From a checkpoint of a small contrastive image-text model.
Model: 10.1M parameters, 64-pixel images, encoder arch convnext_v2, encoder norm layernorm, encoder activation swiglu, encoder patch size [4, 4], encoder depths [5, 5, 5], encoder widths [64, 128, 256], text encoder width 256, text encoder layers 6, text encoder norm layernorm, text encoder activation relu.
Rows from block 2 of the text encoder of a small contrastive image-text model, named by matrix and row number. Rows with one number belong to one neuron. Each number is 500 + 50 x the weight over its row's rms, rounded and kept within 0 to 999. All counts start at 0. Numbers have three digits each.
After each neuron's rows are labels from the 100 texts, of 14848, where the neuron reaches its highest value: "fires on" is the input token at the peak. Only what is clearly more common there than usual is listed. The data: dead-leaves pictures: piles of overlapping shapes. In brackets: how many of the 100, against the usual share in percent.
# fc1: MLP up (text_encoder.blocks.2.mlp.fc1.weight, 1536x256), inputs 0-63
# fc2: MLP down (text_encoder.blocks.2.mlp.fc2.weight, 256x1536, transposed), outputs 0-63

fc1.311:521381451481539532535554465524488532431506534502580404377546558490441473470529459510509488484499451540463494513529538526431510520487524424382500488574517483462546522505509373469510511565518385
fc2.311:502487453427509378508475493434356516492497557510505583580472417424514521525452541575617461501456489474500490497478433510517440445430487495509515426557563502515541507573537545520566464474462500
fires on: "i" (100 vs 5.7)

fc1.525:487576525498551500452531481545574539489495530508586450498484418518498533558497650499492473602613533428519460571424487497524544513419491557469485475428508483511536441438574450430547457524449513
fc2.525:626533512520496476552520447537622378525614529456488506460458498532535482591450597465549463508497520460484451569489510459527558497495488578505499401494409572486536430457535470525467462504447485
fires on: "t" (100 vs 1.3)

fc1.700:488531545507421492498485547464481422417506462528486538487471367537491466502562608497497424535514479612540516474477494484531507504431562505506562472468583495516466475599494429542534557487523482
fc2.700:505472425524497512554497651467470543446563564625502559586492421537500552552445463521475424502521535491521427493547470509485504450332484506454456456456540470507600469589500505498520401517572481
fires on: "l" (100 vs 7.9)

fc1.66:487524442509597401482472487488587483374485507540531542501526511563417478540501492538625453543576476587533561498486588477551510515499547420478507492607466467627463505557489465514546495520456511
fc2.66:456561443528547452428414507492535522366492544598599395534564478538558428536528460524533504525516535469550506425488608538520557444490520478502369519496500495558432483574422541552569457461477559
fires on: "k" (100 vs 0.3)

fc1.225:459478469484505489439481528500547473430461491502567449512456409575434479571633492493555460567489523483471505520494632549501525547374520489495468526563462471651487454563468546459553523478456513
fc2.225:464575459579582427493440463487538522416459522581570378537526518569512411496461467490568522517521516414542471447468644519487561445525536479493404512461450444505487504563475508509542431468465520
fires on: "k" (100 vs 0.3)

fc1.708:512487528448472509501475449508476429521470621444502500439402482569483551475410522471473399527344522457525505526504442444542461520467497524576507506454545491530436442397507559488542550418521529
fc2.708:534415618408538462453542490440493478488459535565531572462422515538542532534452492499492467571457490426427452522458504474493573525512436503534535446411458500540453486481488507489517526371524568
fires on: "y" (100 vs 0.6)

fc1.172:557523491361520454527576537492534484449560515362457553473594539514452557519578475409566586554541606529494576500471505499578456522538542464532552436484537535542578446524476445468536532557495530
fc2.172:549581504570510529523581558525471604463521449505500517501425445513432455416569588503460580631530438462464516518472452615547473541488556470501470513507421485547457451492527481482452464525491520
fires on: "m" (100 vs 1.4)

fc1.336:433617472519510530508526515453373376419494520480508540475428559510572605548521543544487532439531464484510433460582501429451473454508543484505556456454622506553509448433519488512479446490480485
fc2.336:495559607467514553657502647560520440528540442457444477471621496556541503504604576470449526530396534477510556539506480486463495554531504468438567528471510445529473587502554432490396481409527539
fires on: "b" (100 vs 0.2)

fc1.347:499454402516580488456565522499507491598422514529540510530564396573513544472519453462502459480656588551498517524536482487537514401564537482417516512509492466457555555488494505525496607481580529
fc2.347:439550490613566575450506484430471512547386474499451464481546516534506589401405400460520483446514499460645585524446551480484492500483540464461508502504502491491424468568472357521520473512587563
fires on: "m" (100 vs 1.4)

fc1.738:483517460526511394460441536439467484424530471534517439485550461557539518527508502546566468463500534511485542516469559489558510515459533454525459504562508507555465500547434547484513443476488571
fc2.738:465602403561576451490419478467533491382517540603587390560571479504514403531484522581588522495523550468548526460499621526504602471509534488497398537478478496510471489592391560503553460473502554
fires on: "k" (100 vs 0.3)

fc1.520:504514562436497510527473459501503490510450543459531565512450490526516575472392534440520451529368430472500582506523470447565496523466527502578485499437451456554450433400507516535482534449448533
fc2.520:539440619365565464482518453481470478519483600528539575449453546489560494548473527506431482554405442389416476533446442424486545478500484531546493428416498537510420478474550538452555538411502537
fires on: "y" (100 vs 0.6)

fc1.627:478548551527486519566553556473463366399513465515514570510508478495576551514594449497454455446510482503457453492568563442471555510588579478504537484492535506537511448410502474472539511492441460
fc2.627:519560636461467556609525655534541499559493406461454449444549481557526486513562546421476530556445483466515547532486473459455498525566457417455542597472497502543425604513551447500448466451500566
fires on: "b" (100 vs 0.2)

fc1.506:523459542501479432454520448524541435516520539485488533548551479534516506446427478562472570522545539487457504529590481471461555501516404521527585538523441421529547529523483568448455474415590497
fc2.506:551518509516482423544522522495466545481425482491479561509424561407518416541489601654492528525439472545463444478517553420504538531476455549605448404481474455519462487495537488450534465481588433
fires on: "g" (100 vs 1.6)

fc1.92:512480456465449520453513468453607562593485496484511533413528568552510429506517531463484555514518485466516496540375539426512443502478572426476549530536480497505615441502582541452533453509549522
fc2.92:521564503426526553467489509524512511483470494544531498491487548578562563469560373490487431556493510548437639508506435472503454507501556515403473521584517457498595528451475482541604520489389522
fires on: "d" (100 vs 0.7)

fc1.542:458536563471427521527500432501540516509545567473548535414474543470471478479481450440505542519456512468498495574392513583452515533541577612517569476481489548402501404438411533521573485458555534
fc2.542:535490582416469556476478467540455559482545515458532389402524437521442465550538397445465372500537407531522561542483432500546474470496597481410509500507537484482559538516522513466589450474490500
fires on: "b" (100 vs 0.2)

fc1.646:556582564478435451549504429527524537549505523419578494590505501464466439417447491498523551454492492469488484490480618431481560422560555525498534513567460478575508531613546512466523532451486420
fc2.646:521550537429535484549480526497589418565519531447550550469475500552526530581466575467497475528472501477571439550480538420501507555585510513465481608493509470548510558508516508621501469436510495
fires on: "g" (100 vs 1.6)

fc1.295:397369486458546478550490449634525530461496588581460425512436589520506535495425503469520492566467574500515550451610461419436551485525473440438474433622462470566453516511407468491461484520530467
fc2.295:486422566487539473545547591372365482424469513576506525475574458449588480502494542390538388529569539504502528459512452519580529490420520564405440498497569412409536524520473482449519463534603482
fires on: "i" (100 vs 5.7)

fc1.443:426487489479542441469539452519453475439449468463499433504444463534508518514464535437563446447632495504512495480480416478598541472437504432525533436526513471515545557479493566566538466494446570
fc2.443:522553609508484529535566558430534479459486540543564488519446435455540488417396581413516460445570591534524493508483433524555527533522577542500514376458432465424580604474416541473555422474460382
fires on: "g" (100 vs 1.6)

fc1.19:472502506538550418461474516478444439446549509518570414459515414558480499565552502563535482522484506474467541458528601514524467513521508509496448499567460499524511491544469534512501434500472534
fc2.19:458555450525585428482414478450572518384484511594573408501558482519561444516465469530583493516493521419547523464529624505515607507465530467476404535465494533531453485577430563513566447470492525
fires on: "k" (100 vs 0.3)

fc1.232:436446565527511469528481520541493469460541508465543391532376452568506499548488442446509575589501470503530487486416582548549408492561495451449499615534554521471576434527494513519454522457526468
fc2.232:468421541579430544479546557513711500480502428422483532500476533520564544498436478505459436576461529482502539432465476518576554484529424562463369624501473570604579471537612483537482497568475485
fires on: "s" (100 vs 8.5)

fc1.310:518574455408524567481652462460486420547528430566589484549496434462504504495498401523504513487375497473476535557590507542437543454474433504575491549547440560438517426492448495403537489438541517
fc2.310:559486501464523519560520498393505438542479525478513568456496469445527495426490476479517546447571528514497488459513509463528532576491479443502532510540532494586547522544545587538551364449466522
fires on: "c" (100 vs 3.3)

fc1.587:438489527466600463506512503599507409515451544503517461557408539465381547521499539525486506474487477596557522471524514552399526483439413454540608422565418447585467516500491587551522490503501489
fc2.587:510458522561557485516576555477467532527496572533470530521575450463462517559506529491500554522545528465541387524394465485446492519411434526409532608525505442542530480485641503459503544531482460
fires on: "e" (100 vs 7.9)

fc1.98:515502513457417581468578461578532633501482552459488409507572548539507530448448509563424491413474437542433482544553467503629480531503555456430570539472486497545552544495521460468470509516417463
fc2.98:533477559540570560448578551570480581484527563509408381531473536553553549475527496555473434409520531468380552513446447554590561555501592510550549494481600464596447573529455471488369412611448512
fires on: "e" (100 vs 7.9)

fc1.427:478548566526502371516446467533529524568493494460483388542462452461515512471516549521462552543499445587576535488497442571538442544424474507402441459533534478549557503584517491514412478479487416
fc2.427:523598518596417448548495529469509530482547481443586519462428490418466531406510587496465534567476399476511551475528423627464471565439543530520459436531518531511452476486495489484438414589467540
fires on: "b" (82 vs 0.2); "p" (18 vs 5.1)

fc1.89:536388533527489492503464470443426516462465461492562494534478487564456503435498451621569497567486463470381527470500469577487492566503512564683597473463494463528540589511480483445484445446547480
fc2.89:472450505520489478564562425530453527564447460484500527489484588415456472471577564551542558485415506559502399372521511444518516473528405505656528470509484475568512444570524500495517486539481468
fires on: "r" (100 vs 6.1)

fc1.216:474463501492428540469476493553503503480467438495478459462362383575465403502492469494528557550523511505526515484508489523531517540462452572444510524550535484613497415583494485422538524498436394
fc2.216:477560497481517492525522504517546508513507454546438504404546420514565559510552586430508454507470548473380460438534550518448513523454436489381512598547507475498622570570503415533518534506528483
fires on: "e" (100 vs 7.9)

fc1.739:473476433482539456477456488530510427432547485493563453554472520499478430515578452417602473476533512455552506484455603557476484513508443463481492538514453530597487543579487552515536449477497580
fc2.739:432507414561517441453440540498564476400499498514507386528494498561553479588538448523564529525489533490581507477435611520564541514494547487436374542495427491603449504566454502555561455484476537
fires on: "k" (100 vs 0.3)

fc1.372:616534517461551575518429481482394505494502503553576471546573398515396495519486482525595508479544424451519532595483517434462411539465528552578491471457446515463520536523489598512576570514515477
fc2.372:526476469362561521492459446515517527508478527493485430579447425412455481458476461562553482466527489495442502541473478474581407512458491471504502495496567499588545548511471586392498487473483472
fires on: "i" (100 vs 5.7)

fc1.380:528520490544561437482463565529395446561500505495477425529531500537539560492514468460549452411465454392526516451509488544569542578539630529544545503515425539441590483412564419438529654519547515
fc2.380:526544480462526482553464518570466451527536513483526507522463423543505537462512483418545451393539552441531454459409504552497505520517581476521555495512426574419557533491474490428444649545572486
fires on: "l" (100 vs 7.9)

fc1.237:481437532541542537499475426507515431482451455462487445520508556613560494599425452418389511539628513459447525518455478518456465590523510494421550388512464621456462502514547488473477536498529489
fc2.237:504475534532689631519575520544492514473451451451486477346485511537593471539519493454506513517540508519462527515524573494416471408532541472577543521543485426496540480505477529527443525493540485
fires on: "m" (100 vs 1.4)

fc1.606:573481543503474461557499517527533371479633510458423507642606529420419435534469423476604585492454455383378470421445469484493473446425517469407509460511475509523521548464546511616529552501500465
fc2.606:464506526585450474560536513515491508571486552499505549546480443413383505535570447533499587513459525367511445431432429475540477469428423500479572574517532530531480487472543500579508519586425481
fires on: "s" (100 vs 8.5)

fc1.535:494557514439555579427455456455493504596547434586466448458423391533501499505501414442479591502498505445482532518546527577521572566494426547535525480567525517492482442488478458598482584419531437
fc2.535:572464480476559553553563524400535493489514441546530481405465512449432548430464481582611564516514500481515559564580515533517431492576553471499580563511472475507516513553566522481528434500440460
fires on: "c" (100 vs 3.3)

fc1.449:457459515448496526525457452516514497458588533579495489390489477484501473460399533493448488561494546496444522521467426530517426453445496519458621511562513450527516554515436530624494487506482416
fc2.449:531484608407468418530497485447484458537621505483523515410553439455498434401511559537462500491497482471436453433492491453492534476435517506475577544531460502558536601484482415453455551505554528
fires on: "h" (100 vs 2.8)

fc1.61:478446480435474464533472428523474501485533588501568460613432518605513415499534505476535548518564381487562505557462504524513462518500472505538633467515487502541490478500488406481441507502520559
fc2.61:451429427585476457431527547526518428565487496389427538524460604470472558503545514477477509549465501493550465487394449482565566438481533474405510512530535479544557468516533471551540554537513546
fires on: "w" (100 vs 0.5)

fc1.509:597529507505458498531555516476463499525510499550595473441498448490472456476593473498456480456441509367505507452422499461576475491505488431415594489518553587505551545515557463624448443435399445
fc2.509:486470518575426484557538505517519534565479568502517525505491423400429487491580463546486559510405514395485422457421425473539490463436420499524589538558534533544503498489553490607531495582413462
fires on: "s" (100 vs 8.5)

fc1.678:489470533531541491517517510509469422511490506477531502556481517481368485543504522523482512423535447605509474507481515563387485511427411477523631478542411445597528474466549576535488533490506497
fc2.678:508437464579562511488584559506456487527512549518472514499596447447452513538513537498475557484536501508522403565420467493429514518478433567460579584530489454568513472487636486504457562499490478
fires on: "e" (82 vs 7.9); "h" (18 vs 2.8)

fc1.320:537502459444440520497494438545564574551484517508508586401526527609478497448468570546453539575556514496548511520410593434524477460493582459607507523499485577412518456494536567476540501457529537
fc2.320:514590530451558532430457516532534555491493500630472485428473534538522554465520398514540397578463510550503603505502463535523427554470525518413491503544520485454584487454493478517550532471458527
fires on: "d" (100 vs 0.7)

fc1.746:560473483453465514458494445497556541535456502514494573384508525576560501479470550518465489558521521562502481559410567461529468479462534440589478553507526584440559484494557555458516472484503566
fc2.746:523618519441535508486499559489513510472482493590505479479495561559522575504576401501501419548506506528485624474498404493522438498552522495416489535525533440514582503415475473540620511496405518
fires on: "d" (100 vs 0.7)

fc1.725:569489505587449444608522494554537382483672562399443462594550515439430412517522443478588562593486440425457459481440464470483454450417524467446537456545548510531519558448549561585555540511507441
fc2.725:456509529590433463542543498528495529551473525527496548568490456415361515513543455533501588508451528360495441407426455478555484465422413510471573551533534510524438487468556509585482523584417477
fires on: "s" (100 vs 8.5)

fc1.227:492418555485558500429453493388533541411495493501557452518542478636462390438473479512566467431449515515560503494480442634552492557546497502559512453446510465527525593401438517497549522539515524
fc2.227:463551546596536534525554410526546579610500486549463543614426550471516517490533497522538506550467531536528421422448540519560471502555470512540426542548592553469487462490433553475423356589531392
fires on: "s" (62 vs 8.5); "r" (38 vs 6.1)

fc1.504:439368440583504496495509494545482489492496488531521565422528465479466514548510554505522544407448532509539523507562518421537518484547490515558487506518508529400456429549506513444527480551514429
fc2.504:450472455519429472467479508472566548444495434498552444450511527442563485554519515539560512492529494535527500488604622541488478498621428505469433496539525565539472449440600452568566566486508490
fires on: "o" (100 vs 8)

fc1.211:600452530519466487506449345558444466537488580458527543415495467513417454455477473538467466481568622542481550546515484442545582503496549503443514546486460503518478505532496386507527462462540385
fc2.211:536405519452466455548431441463466448549546570541494478445552496491513415393484527496461601526406461530530454443544483513551520556540577469549526451544534549537526557522459500502571408458484497
fires on: "m" (100 vs 1.4)

fc1.666:450495587530556464407424414480430578637561523425453409496498487526503457510438511477567465517520350532518453532407501462458500490448414470522489482520544396501542480493565595538469529554565426
fc2.666:483532327442451484366523460531474432562555550459533455511461460377525475475504408495489480479553358505481568503457505497445514601469532523545495516529529555507544517503444554528474474464575516
fires on: "s" (100 vs 8.5)

fc1.482:566517544435475496560479465465448438501484631443521540465462518549466600480416522464449450561320473498579530503504444413560478499442497482577496506452546471581403427401493547483534544445500523
fc2.482:471432586411578490483492446475495471496476586530525544452391524559556545533468491545393463594477492455435455523459451451514535496499435565553496418439505543519437452454532550446528522410527521
fires on: "y" (100 vs 0.6)

fc1.496:489524502508584505477469550451456440550482514460473429587499473487444589477475439357435484537504526484478540517491451573454469491581539555498490402516423538535557528483537478529500499467529515
fc2.496:611541433438506533515568555539531510487493428506436542458494517495525541391515517587526488520578549549492560605551580480495450500495587526549479519486516514591521395524607507476481506502468480
fires on: "c" (100 vs 3.3)

fc1.497:585481507509469484451488503542464567551506533462559530499454556494439449502588506518471504464555605511506508536438454402506426493420481523473546428449511595568520456489490414601469515429449559
fc2.497:497489447433483620501510461376502437527495521586512520525430484421669405551512483543534511600503552580433468535540561484567499532562524521503481522465581466494545435510454461429531479555520491
fires on: "m" (62 vs 1.4); "l" (38 vs 7.9)

fc1.729:487486543484476536478554542444537504552545541443499505505514419526440404509476523537469544428508560422491510481485447445528523476497626474504479476512443426515501547493581470493526406523569466
fc2.729:436468555521428420438499458443583505495465473464518517546458476593528512524478495552482545491494437488508578505514415526503454514480467453458427601514430472486472499427541567487489465529523437
fires on: "r" (100 vs 6.1)

fc1.607:507405395541484531504461467502571444577384547493524522491496510511455487519526486497529524576463614522533499427522463553503533473640445522517483431465523495415445460600583569499532504561555480
fc2.607:499461485489400456514475487436596497524406499594547484467520500517563541536493551542582511558470471449501406477555608530534540439649443451542415561510557546476496481489587484535531485538450525
fires on: "o" (100 vs 8)

fc1.495:504517459508567480582513573448388512581498492497545427552533464515507533458487437508565461432489519530483561466487538523513515604541580506562555459508475607450533453461534408445498614519545534
fc2.495:528519450473507447546464535591496422533537555488499463507431441495503576473528433422594480396519516460519454463361503552562495502519600492548563464502429573413563526467435534431458627588584476
fires on: "l" (100 vs 7.9)

fc1.467:462525603551468453414605556508508486541429536561527539472521587566459535448401469389502476452559495455558547463399516499406526493553556422564418493493564526575514518476522362606485514443583523
fc2.467:511515545613518534480480504526502562524399430484447488570511563558514504364414393419499540400537472447549578564502524520493521486505556481503501502512503462477478490547483373557522482468605553
fires on: "w" (100 vs 0.5)

fc1.490:517414398473523506555427459418530371486492500409503482491570501566576523421498548503432539530506463575511466532552439406485452475590506507462432465515456508532625566476455525511569497489533456
fc2.490:503432463478643618588544506433443454525445423380472435452493488475510625515469479543501461472646545502502456462523476455509497489495516463561432410525466454418623590481505622508518353473497618
fires on: "m" (100 vs 1.4)

fc1.743:576432442494577546536505519509416456501452519521517399504560496519513485481484487455532559453442429511492509574509442495481489519490521430433439455517516466384507538485572494451470497539478392
fc2.743:546463444409600491520489515428411472513518570585482477555476459449522465427489509579558476462473473490529536482513456532589395495478476374491472425533617443472508533557521523435436397447481467
fires on: "i" (100 vs 5.7)

fc1.32:593625511446526493485546504512532542488523537547477560530509509538521543486559555482597564481536560544500553512479527510531510368442600550570570516561532496564514485386513538543478490475514531
fc2.32:429545438528602508519485627474501556502473496520455547475488553563539530484557507505568516483530430567422605541488441484495573496547526438414520504566506523493553457439458525502612440543408491
fires on: "t" (100 vs 1.3)

fc1.179:637498473460457608513486468504516468452514500509493562534534551516471474504482501490478470473472463507507452551515404535522455495513569495512513447485449506492470497380380523532572522422536506
fc2.179:514537605491552465431529432443525521490416560517542603515452568476536511575436503477372502538415434449455470527484497452518509506500483544555524470438482470507451502436505584498529518427605466
fires on: "y" (100 vs 0.6)

fc1.18:579539556543513404451472516545544476480572502490498427546423460554466487575552583603479472413456440516543517536485516464509439521481465497432505457532430448403484509398479599503461519566446557
fc2.18:581559445431482474525604493532539473473537483535501477473583543497531441672429454572545558466608503605470516509599442510484518456482474582488457483481452564517503524470494515340466451438514491
fires on: "w" (100 vs 0.5)

fc1.594:473557458574475479499498490444412527489519461466507468512453573558455509592492522486362510483559459508566458539475594550568526429500465507564527423569509567540510590564459428500497566545384530
fc2.594:518497571517453535573506449600473496603489526549552440484584535576562382484520433547449480463537489579515466434491463605462465437449458577496498389481531506523530577523520527500527534523429438
fires on: "h" (100 vs 2.8)

fc1.551:575539490374503456480565530484454513458507546410452523407505537465416462560565506447488549525518628530487454490517495489514493457484533440519559497519498520447505561538544395488565533514519477
fc2.551:537581491411484530527569546470397514500551590491413431441469406492455451556525489507554539507513549500566472509511497551510478492518595438537531535505457457464454424479518444465530486507493478
fires on: "m" (100 vs 1.4)

fc1.464:569485467510490488593544480562528589523509568514504458474477473537523388487482536553538497524554520509458518430425515460558523386469494547464480499502485407542450580441551496533435476491563508
fc2.464:582552516320431534546559507496491419618573476497553459433505485462507412512460531507517524494554510505539453501545485444429474454420456556459435506492425593570463615433566477433395435489492567
fires on: "w" (100 vs 0.5)

fc1.263:467542576493491464588377548442506459451499518437473519548508497485482510573547480415496391463520451530534467510490469562499572508462484538487556546578538539459477502514443466546511528438563566
fc2.263:502504598497494502563473567495506513472556511418498469421532506478505437522480463480495524500448403530552583540512466473477493602493520492451509481459554434487559466497459511334454416559505469
fires on: "b" (100 vs 0.2)

fc1.316:557526494455443444487563466394448566573453535530469513546468537545403560502444573478519437485464498525402409544517485512469471556497516468582639461489504560480501583593518507488503533483494470
fc2.316:486460455417521421495540509559531481564545542513569520471488485465455503511510600499594431546584530563447457539413426467608509502594542492477593482446502513428622515502554513443569485559532479
fires on: "o" (100 vs 8)

fc1.226:556473457478509432489471481564407501525536463450401491577426448571453456471544479475412514469538437582531518516556545513447546584456548522517383557495501545488514421434501537494464533406512501
fc2.226:474514537555510541486491562515493450497561566478463475602483507531561429439467565538443521531519454432488582492558429533553474472537519438526483498460575501443535458471546546514468444445471454
fires on: "i" (69 vs 5.7); "c" (31 vs 3.3)

fc1.105:460467422527460504430498486586458461512427452485495503539477601476397507369475565437486416569504607527477469526531567436491459552501557564461433504407556452542525508394529482479428561498485513
fc2.105:560449429544527504453467378549464540487552511461574516570601519517513445423544443455568424525576528488496461547508570481495487542445469471444500512580563537456495533501586405439493496623573466
fires on: "r" (100 vs 6.1)

fc1.642:449559515568513549537507455486475491555439442496550477498448543522526450602546531490468543403651444577454486442513579536462455466457438560460538410605490487481496540546487451426478613546359513
fc2.642:539557540512493535556514475624464495584525456516528433531583514539530407537516489550476487433546555580536490458514479617468456453414477560497532438532513495511541572608475529522510558484420429
fires on: "h" (100 vs 2.8)

fc1.270:520407366527484545481494472538598453533399503496544543508518496488439508509532505505509520575447620513512513414518477501515553496628473512514450404461524520391451479598546554488516528547577469
fc2.270:508462485493408480504514473470591484508452503583569465476540547512564498551483557550566513532452487482522404484546604534535534453660443434554431523493589553516465486488599508554549518538470537
fires on: "o" (100 vs 8)

fc1.737:413427571485500392444485496442527510550480506410533435480494489529490480510552410579566587447517571450550504555575452503473437536560445537507527482499502509493502496467412527467526586441550499
fc2.737:406357571475508430540513465536437568556470524459521472581490490405489529443498468572566551451473555473532528509470469493483451643556477497463554460477530545524492507492469496498528474415516543
fires on: "g" (100 vs 1.6)

fc1.53:561460459482607544546473552536420436545439463554483426454457494514528463464454535526523486421440404477489542524427423475503481544465524398377428481481520458489537566538482586390492512551479485
fc2.53:483459455387578473548506529451435441507532579554478492543435484444492468470509495536587446431485515515502562507517471521606376490468490420512516439563641468500512579531512547467464409489492480
fires on: "i" (100 vs 5.7)

fc1.590:416438399428423453554524525493493591500500536462518535623513521460504420539523425512462496456614354623486473509548603544514591428523514511456464443525491528466518458445467487465506557515512419
fc2.590:541431450521476412494538597470451500546582516427590494599473532379549467527557505511502471481467538618559495492478598621459514461494572420458459541467487527470449439425507553407502415443466493
fires on: "d" (100 vs 0.7)

fc1.698:439471469501492498435511534509479451549577538467500496556478541495423471454517494454452501467524577586462501533461539455551504562450586582512524472411461463530575562455523486465566461476510410
fc2.698:506455460559464516430521382441520494507567482468558512617559499574544532509523536470511437536533474558486498525514447508546511575407484465459472477557511565449547468494583476515491428544529408
fires on: "r" (100 vs 6.1)

fc1.538:461495571443531432465419511412548478513475563513509452556528506586424456487551487511388506564523548525472583423445470554534434470512418503506458458503495451534582550533391512581597541558521548
fc2.538:527475489460507548497554523476553489484483397464517451431505499470503474481469575435546485508472544513584386533529546493561531515440492564348421399505505471399499526497492502503492445549517563
fires on: "w" (100 vs 0.5)

fc1.137:401458401438459421578537478484494590488494553434558527558558517487500445526486469501467532479561391584516474458515607519528540467525509514490443440523494551457507452423506466457500562545533430
fc2.137:532432474479482423490571564458473506562550448503578524588455531415572479536567509464438438438501493616528478495457606596443503490517595453475474615513459509472462464464494502425517393509443531
fires on: "d" (100 vs 0.7)

fc1.97:454437510432492506479483438460506438484461487435442470589532479587472517484472524509431418443524453493533566462544492499438488570531627486611468517554595464443510499515575574463509618533508399
fc2.97:520546543566556522488513500493509429522561469563522450523551540532614450425496595536476472451509382437616489495523488550490526546574522470464455548491556404482579518493572483479479521470501468
fires on: "c" (74 vs 3.3); "i" (26 vs 5.7)

fc1.235:479493460462541416435462502502448445435582501506472431513438547569507459520533585541510443557485505503459535488535539494551448491484491455460499453608474510553449500567500462468526461427520506
fc2.235:486553443542551443465440495481598477372492550590605432519537491539517395563521465524577460520508555490503500403485611526513575479515547472529409478474468490537491494594410545526592457453487560
fires on: "k" (100 vs 0.3)

fc1.283:461533539439458546484449484499509440491437586425498604499495536513521569434362516474501452547317419462531553504528460455586506503487478499554515460480467474576454471434425497540510533427499536
fc2.283:494421613401602484464518444444458477513455577510568546471433552526550507547448517486429481548390449443434463526487440428499554475511477552538534397479455563505404462439530535452538531400536531
fires on: "y" (100 vs 0.6)

fc1.460:450529474443514470509427550419500468414487521595540455516512491523445474581536489564542511515446529436544558491521548571493511479536515457528444504539461508551497494581478511514561487440466549
fc2.460:459533398542569415476414485440557470405510534626570393519546480541504440546458484534581548538559524488557500460492655534503532459495509479501385513483471465527466505578460549515533462493490517
fires on: "k" (100 vs 0.3)

fc1.744:447503547530468477423532528437492491504569521487386582494578538456463546552465526410464496462553485468577528464434496489529455479518549437556524447486588485506552470498582431503614525537547494
fc2.744:478519594577508555477467521517532520561401480500432503534558582541515536366443443457505519421573495477593569590503517533486502512521524519530497508509488507489444486528459364530482457479598552
fires on: "w" (100 vs 0.5)

fc1.620:506412500534530500527474556522477519439479513493475518447601445512520432491564491513557584404485560508553438478451549488533493485482526486549517505550458476494471569444581512527524513548549552
fc2.620:539441500429448398499520539546472548514515453508506426475425592463542545455531503501563466470543486553577545503457479465464479538482507485483482457608442505542395533598620386340457472528439503
fires on: "c" (100 vs 3.3)